A small self-supervised audio encoder (BEST-RQ), trained from scratch: batches of 64.
Rows from block 12 of a small self-supervised audio encoder (BEST-RQ), named by matrix and row number. Rows with one number belong to one neuron. Each number is 128 + 32 x the weight over its row's rms, rounded and kept within 0 to 255. All counts start at 0.
After each neuron's rows are labels from the 100 clips, of 14976, where the neuron reaches its highest value: "loudest band" is the band of the loudest frequency at the time of the peak. Only what is clearly more common there than usual is listed. The data: simulated modem signals in the audio band. In brackets: how many of the 100.
# fc1: second MLP up (model.blocks.12.mlp.fc1.weight, 768x192), inputs 0-191
# fc2: second MLP down (model.blocks.12.mlp.fc2.weight, 192x768, transposed), outputs 0-191

fc1.247 [ 92  76  76 140  46 140 166 209 101  79  94 118 105 139 152 100 136 108 117 173  71  96 121 134 104  98 150 201 167 181 102 123 140  90 161 158 181 136 121 167 107 126 167  96 101 106 108 132 144 124 115  97 119 161  46 161 120 147 110 150 145  94 133 142 152 137 147 120 160 153 107 119 134 122 194  63 171 137 148 156 123 147 110  98 139 144  95  94 148 125 106  96 125 147 138 100 177 184 173 169 166 118 124 200 112 100 137 156 100  91 116 139 127 103 151 118 156 140 198  98 147 127 168 160 107 173 147  43 101 121 111 118 153 146  74 103 154 166 136 147 110 135 201 121 124 108 147 106  89 108 100  87 105 155 128 134  80 144  97  98 126 168 126 161 102 133 182  68 125 100 137  93 114 196 194  69 119  95 110 137 137 128 120  81 152 142  83 115 133 101 114 171]
fc2.247 [141 158 204 123 213 126 120  36 164 176 145 137 165 117  84 155 109 145 126  53 136 136 109 144 144 164  98  86  86  92 125 103 114 169  87  91 120 108 127  82 129 166  72 201 178 166 161 117 100 138 153 167 167 117 185 111 138 111 141 111 101 160 140 124 110 158 115 131 101 111 132 115 111 104  75 200 107 117 107 132 151  95 153 137 120 102 165 154 115 149 136 164 107 115 128 164  97  92 111  83 107 121 127  88 168 159 112 110 126 157 134 142 145 142 102 134  99 127  71 166 116 131  64  79 158  59 131 208 151 102 162 139  85 116 156 187  90 107 130  91 139 157  55 143 147 147 124 145 141 151 124 186 161  94 141 135 167 141 157 153 149  96 141  96 136 109 106 133 116 159 145 150 130  46  84 192 129 177 165 125 122 113 135 174 110 102 183 140 118 142 137  91]
loudest band: 4000 to 8000 Hz (69)

fc1.707 [156  59 171 196  79 106 123 117 108 126 139 128 106 154 108 124  32 113 124 125  73 142 173 179 124 100  87 100 151  85  82 113 140 196 170 121 149 174 150 174 146  95 110 142 148  91 140 148 172 121 122 207 145 132 173 152  96 148  89 110 109 134  98  87  78 128 138  91 139 124 147 127 161 144 158 144  63  73 131 142 108 117  89 166 126 137  85 148   0 172 127 154  69 109 150 149 153 102 119 107 107 113 145 167 142 104 109 181 120 142 100 112 132 115 145 176 114 132 155 122 136 102 137 145  78 125 118 111  53 125 105 108 148 147 144  89 143 150 129 108  86 133 124 177 186 124 165 185 147 120 153 114 187 141 154 121 154 159 127 195  95  59 134 125 118 104  94 157 143 120 103 141  85 109 121 176 165 107 150 103 112 139 144 132 146 167 119 147  95 136 187 127]
fc2.707 [ 77 196  66  70 181 149  94 125 120 135 125 125 133  97 125 157 238 140 136 161 158 145 122  94 103 159 151 156 114 154 205 126 113  64  86 155 110 117 124  82 111 165 140 112 125 152 115 111 111 128 140  63 115 158 104 131 151 136 134 135 168 109 153 140 159 127  78 153 130 141 116 135 107 120  92  97 175 168 132 115 163 131 168 109 144 114 167 117 194 112 136  73 183 156 117 104  99 147 133 113 163 141  92 118  94 134 185  63 133 127 167 189 121 131 120 120 141 147  84 137 122 144 147 130 196 156 123 138 200 147 148 143 126 131 121 171 111 125 140 142 167 175 133  66  62 127  62  98 125 121  84 135  96 136 103 132  96  88 138  59 189 216 127 148 170 118 154  78 114 155 135  94 193 159 131  92  95 159 136 134 142 111 101 114 158 105 136 112 151 106  73 143]
loudest band: 4000 to 8000 Hz (74)

fc1.68 [ 50  89 158 106  94 139 147 139 104 144 172 145 146 132 100 123 203 124  95 154 158 123 116 143 164 150 153 138 135  90 127 107 181  82 110 160 162 177  87 108 155 172 130 106  94 134  85  72  72 125 180  90 144 140 127  99  68 109 159 111 116 139 140  99 182 100  95 131 135 197 131 160 174 106 148 121 168 112 114 128  97 150 156  78 123  40 120  88 134 101 152  88 178 149 129 169 126 132  95 141 130 135 129 163 128 130 102 151  93  92 164 192 104 185 154 169 130 156 102 106  95 134 124 136 142 173 175 123 186 123 146 172 122 132 129 139 196 135 102 121 106 153 175  71 160  68  92 125  99 105 159 116 135 102 142 179 108 111 126 123 132 150 162 181  70 185 152 123 147 140 108  84 138 215 108 108 128 158 104 205 126 139 177 168  97 130 129 138 133 175 102 149]
fc2.68 [207 138 102 136 137 131  93 105 155  89  88  96 147 101 147 139  81 141 142  85 147 118 136 101  98  81 102 115 141 185 106 143  79 159 146  88  97  89 179 141  91  95 144 178 150 132 156 189 177 118  62 173 141 136  96 130 185 161  93 127 126 119 194 130  80 147 153 127 111  63 122 102  74 168 111 131 109 157 142 138 133 126  99 187 121 215 156 139 149 147 111 186 102 116 110  70 121 118 161 106 168 152 131 104 134 123 145 129 148 132 119 101 140  89 120  88 147  90 174 142 150 118 103 134 121  79  56  99  84 110 114  98 132 112 107 130  64 125 150 112 142  80  50 202 121 176 156 133 149 137 101 194 127 144 111  77 156 151 129 123 129 112  97  72 161  97  99  98  94 111 143 166 107  60 149 152 120  65 134  91 143 113  87 101 120 139 105 114 149 106 179 109]
loudest band: 4000 to 8000 Hz (78)

fc1.745 [112 232 102 108 154 146  99 118 142 145 149 145 109 153  52 117 153 114  90 103 123 123 118 141 159 180 114  55 133  70 142  99 146 111 117 107 101  65 165 100 181  70 175  99 142 147 164 100 134 164 106 132 165 133  94  72 142 128 145 114 104 146 129 161 125  73 138 166  53 158 132 131 170 121 192 135 158  83 123 127 135 155 181 121 111 180 186 181  96 163 144  99 158  24 173  85 124  84 123 118  51 161 133 102 144 125 142  93 130 128 163 120 133 179 165 123 161 119 106 170 121 143 127 117 101 151  96 126 127 124 137  61 157 107 127 115  48 130 157 129 126 105 152 125 151 162 131 218 171  95 110 126 154 147 156 108 150 161 129 109 129 148 181  88 145 102 161 159  82 112 146 100 142 111 129 129  88 140 101 130 129 117 147 128 153 129 102 135 112 158  65 124]
fc2.745 [152  72 164 144  93  75 167 147 119 104 122 126 121 107 188 151 135 130 180 127 124 115 137 161 101  85 109 190 126 185 105 182  96 147 142 143 157 186 101 159  75 213  72 125  91 108  84 146 129  75 141 120 114 129 154 183  96 162 108 165 151 114 142  91 140 152 122 104 198 103 113 148  91 149  82 127 127 148 141 121 113 124  76 133 141  62  66 103 152 104 140 149 100 238  36 165 116 178 132 127 193 134 106 163 121 141 124 181 129 123  59 127 143 116 102 127 100 115 137  92 114 107 123 133 144 132 181 137 119 108  96 182 114 149 116 149 181 116 111 166 107 130  98 136 104  86 123  89  76 168 165 133  96  95 115 135 105  94 127 160 130 141  37 130 138 128 102 117 160 125  97 162 117 151 163 128 169 129 137 105 107 153  87  98 127 144 163 132 125 106 186 119]
loudest band: 4000 to 8000 Hz (73)

fc1.241 [128 192 100 139  92 104 135 110 111 157 102 111 147 151 122 136 139 125 130 136 200 139 112 130  92 154 141  88 151  79 145 125 135  92 127  79 148  93  70 129 105  69 103 124 166  98 174 134 128  79 121  83 101  91  97 107  77 158 127 120 151 174 184 174  52 131  62 138 154  87 128 136  98 171 132  92 100 196 147 169  82 169  56 173 162 104 105 123 119  97 127 145 134 173 135 135 119 126 111 120 121 138 140  45 148  92 109 108 157  90 112 157 116 148 107 128 109 149 174 133 125 120 141 101 108  90 169 131 141 108 142 108 181 147 146 147 123 178 108 104  85 131 164 160 117 103 163  41 150  90  59 111  89 131 176 191  87 112 108  96 145 140 114  64 120 146 109  83  96  51 131 159 130 170 137  85  90 115  91  94 165 144 135 123 100 103 186 131 174 120 133 161]
fc2.241 [137  79 157 127 159 147 120 138 138  92 144 153 123 121 145 107 108 140 150 113  85 117 152 132 174 115 106 164 114 189 129 137 122 165 131 169 112 155 188 108 169 215 163 133 105 159  82 139 104 175 135 171 169 165 156 148 185  65 157 130 115 110  69  74 187 137 200 128  96 189 125 128 166  98 140 161 132  76  84  88 153  91 200  76 106 164 131 145 133 163 120 105 116  89  96  95 145 142 156 134 131 118 121 192 128 172 162 152 128 162 106 120 133 115 142 100 169 105 109 110 136 128  81 142 159 176  98 142 147 163 128 143  99 123 131 108 121  62 156 141 135 131 103 126 132 143 124 188 115 170 196 167 183 116  98  54 166 150 156 150 141 111 166 172 137 103 155 170 154 196 136 109 118  88 117 173 165 135 154 159  97 119 143 174 173 163  80 138  69 141 104  97]
loudest band: 2000 to 4000 Hz (64)

fc1.456 [114  97 113 142 141 150  92  71 113 129 134 180  79 125  72 110 137  80 162  85 133 110 157 178 150 177 149 139 196 134 155 137 121 147 119 178 119 174 103  99 148 130 114 141 146 158 120 147 154 110  95 136 121 119  46 103 132 120 159 122 136 175 104 101 124 143 137 123 150 172 109  98 127 133  46 178 213 111 123 132 127  88 168 124 155 116  81  95 124  91 154 132 175  98 112 151 121 136  86 144 162 109 152 194 214  52 113 134 121 108  87 134 122 148 152 170 165 163  58 102 191 121 114  79 164 146 132 128 112  93 128 156  84  99 127 145 143 132  72  86  76 130 165 109  96 103 125 145 148 178 175 103  54  81 160 167 174  55 176 114 114 105 168 119 107 157 120 119 117 168 110  88 115 135 115 106 133 136 119 180  97 133 120 125 151 124 136 145 147 132 168 194]
fc2.456 [153 151 150  82 107 120 156 176 119 150 108  86 167 145 161 145 109 162  90 144 152 150  96 100 117  59 101 114  90 126 115 102 139 114 166  89 138  99 153 169 114 136 146 116 102  93 132 124  89 182 154 150 114 134 177 169 132 163  93 131 130  95 181 158 123 130 118 123  95  53 142 154 124  82 187  78  82 141 122 138 145 180  88 130 108 138 179 156 124 167 109 145  70 156 148 100 145 106 169 111  93 145 107  79  60 199 149 107 121 134 179 130 145 122  83  82 103  65 172 172  71 107 131 187 100 117 135 108 127 151 131 104 174 143 136 120 117 145 171 175 162 116 104 137 185 171 108 122  93  87  84 194 188 165  92 102  79 191  89 141 163 138  59 141 139  87 120 142 136 110 144 166 130 115 169 125 117  96 123  90 174 110 144 158  85 146 116 124 124 121  93  59]
loudest band: 4000 to 8000 Hz (90)

fc1.6 [155  87 146  95 165 100 124 136  82  70 102 104 145 105  68  52 161 146 151 116 189 163 146 151 105 126 133  80 151 116 141 115 138 199 121 146 174 123 131 165 143 113 144 139 126 128 189 103 125 146 170  54 123 150 143 100 127 115 113 134 160 140 149 128 110  80  96  81 128 142 108 129 104 200 136 126 161 184 137 131 124 176  93 155 100 154  75 118 181 108  86 137 196  96  73 138 156 148 110 122 144 130 168 137 108 117 108  48 116  63  66 154 151 103 138 150 124 156 142  76  97 134 129  86 156 134 112 103 136 150 130 139 134 133 156 168 159 183  92  61 118 163 136 104 102 137 115 123 182 146 184 132 156 135 182 175 109 126 150 148 182 106 160 148 136 160 172 119 125  87 105 195 118 185  90  25 112 108 108 129 158 120 157 143 160 141 151 120 177 105 124 158]
fc2.6 [123 150 102 165  94 158 129 111 186 178 163 155 115 138 190 188 123 126  68 120  79 105 104  94 198 104 162 149 114 121 129 142 115  55 115 127  96  83 158  90 111 150 111 103 119 131  85 154 159 124  81 186 135 119  98 136 151 147 139 120  98 106 100 127 135 176 162 159 133 132 133 121 133  60 119 125  82  88 108 128 146 112 171 117 149 101 173 115  91 167 177 116  72 165 188 109 114 130 150 129 110 138  84 109 161 144 153 205 114 184 165 102 117 149 123 131 135 105 133 168 153 117 138 175  97 140 166 142 116 104 116 107 112 125 114  89  95  54 157 186 141  85 130 154 168 126 140 138  77 129  98 134 142 123  91  60 142 119 125 122  71 148  97 112 127  95 100 139 104 214 146  92 114  87 185 215 132 178 177 135  97 145  83 115  95 112 100 162  62 159 134 102]
loudest band: 1000 to 2000 Hz (25)

fc1.625 [132  85 137 111 101 135 147 114 114 150 152 184 172 147 121 198 127 136  99 100 159 106 148 129  91 144  76 199 123 126 132 111 123 134 105  78 174 117 104 139 144  98 192 116  94 115 141  88 149  94  76 120 111 170 144 137 120 133 103 141  82 121 100 120  83 134  80 115 147 151 111 131 140 139 138 117 113 113 148 154 104 129 130 118 137 106  98 197 162 158 199 133 194 151 156 119 157 194  88 139 216 158 142 141 132 126 112  97 123  92 103 123 149 207 104 118 137 134 176 121 136 115 168 165 113  73  95  80  86 102 187 118 172 152 116 130 139 127 191 171 109 126 151  74  83  75 108 164 111 111 169 150  92 160 129 146 113 142 110  68 164  85 131 134 227 105 141 134 144  95 114 133 153 120 113 107 188 190 117  90 140 177 174  98 119 191 135 127 177 104 127 189]
fc2.625 [113 171 122 166 169 108  89 148 149  99 114 111 112  84 126  60 162 130 172 141  95 156 116 139 159  99 206 103 109 127 131 154 151 107 169 184  83 130 163 124 104 173  87 142 167 143  92 155 113 168 157 127 150  87 119 101 145 132 143  94 131 143 134 147 165 125 160 161 114 104 143 113  92 133 114 155 150 139 115  98 148 119 148 141 120 131 138  62 107 109  71 102  91  98 118 142 105  59 167 139  32 125 121 119 124 149 158 140 127 192 173 128 135  75 127 159 104 127  94 140 126 124  63 106 135 199 153 187 112 121  60 138  84 118 107 136 121 119  90  96 138 134 101 189 159 182 154 109 149 157 119 104 166  73 161 131 151 126 151 189  98 183 138 117  50 144 115 126  92 152 156 117  83 140 138 139  59  77 142 185 136  86  63 152 111  70 124 150  93 172 141  79]
loudest band: 4000 to 8000 Hz (82)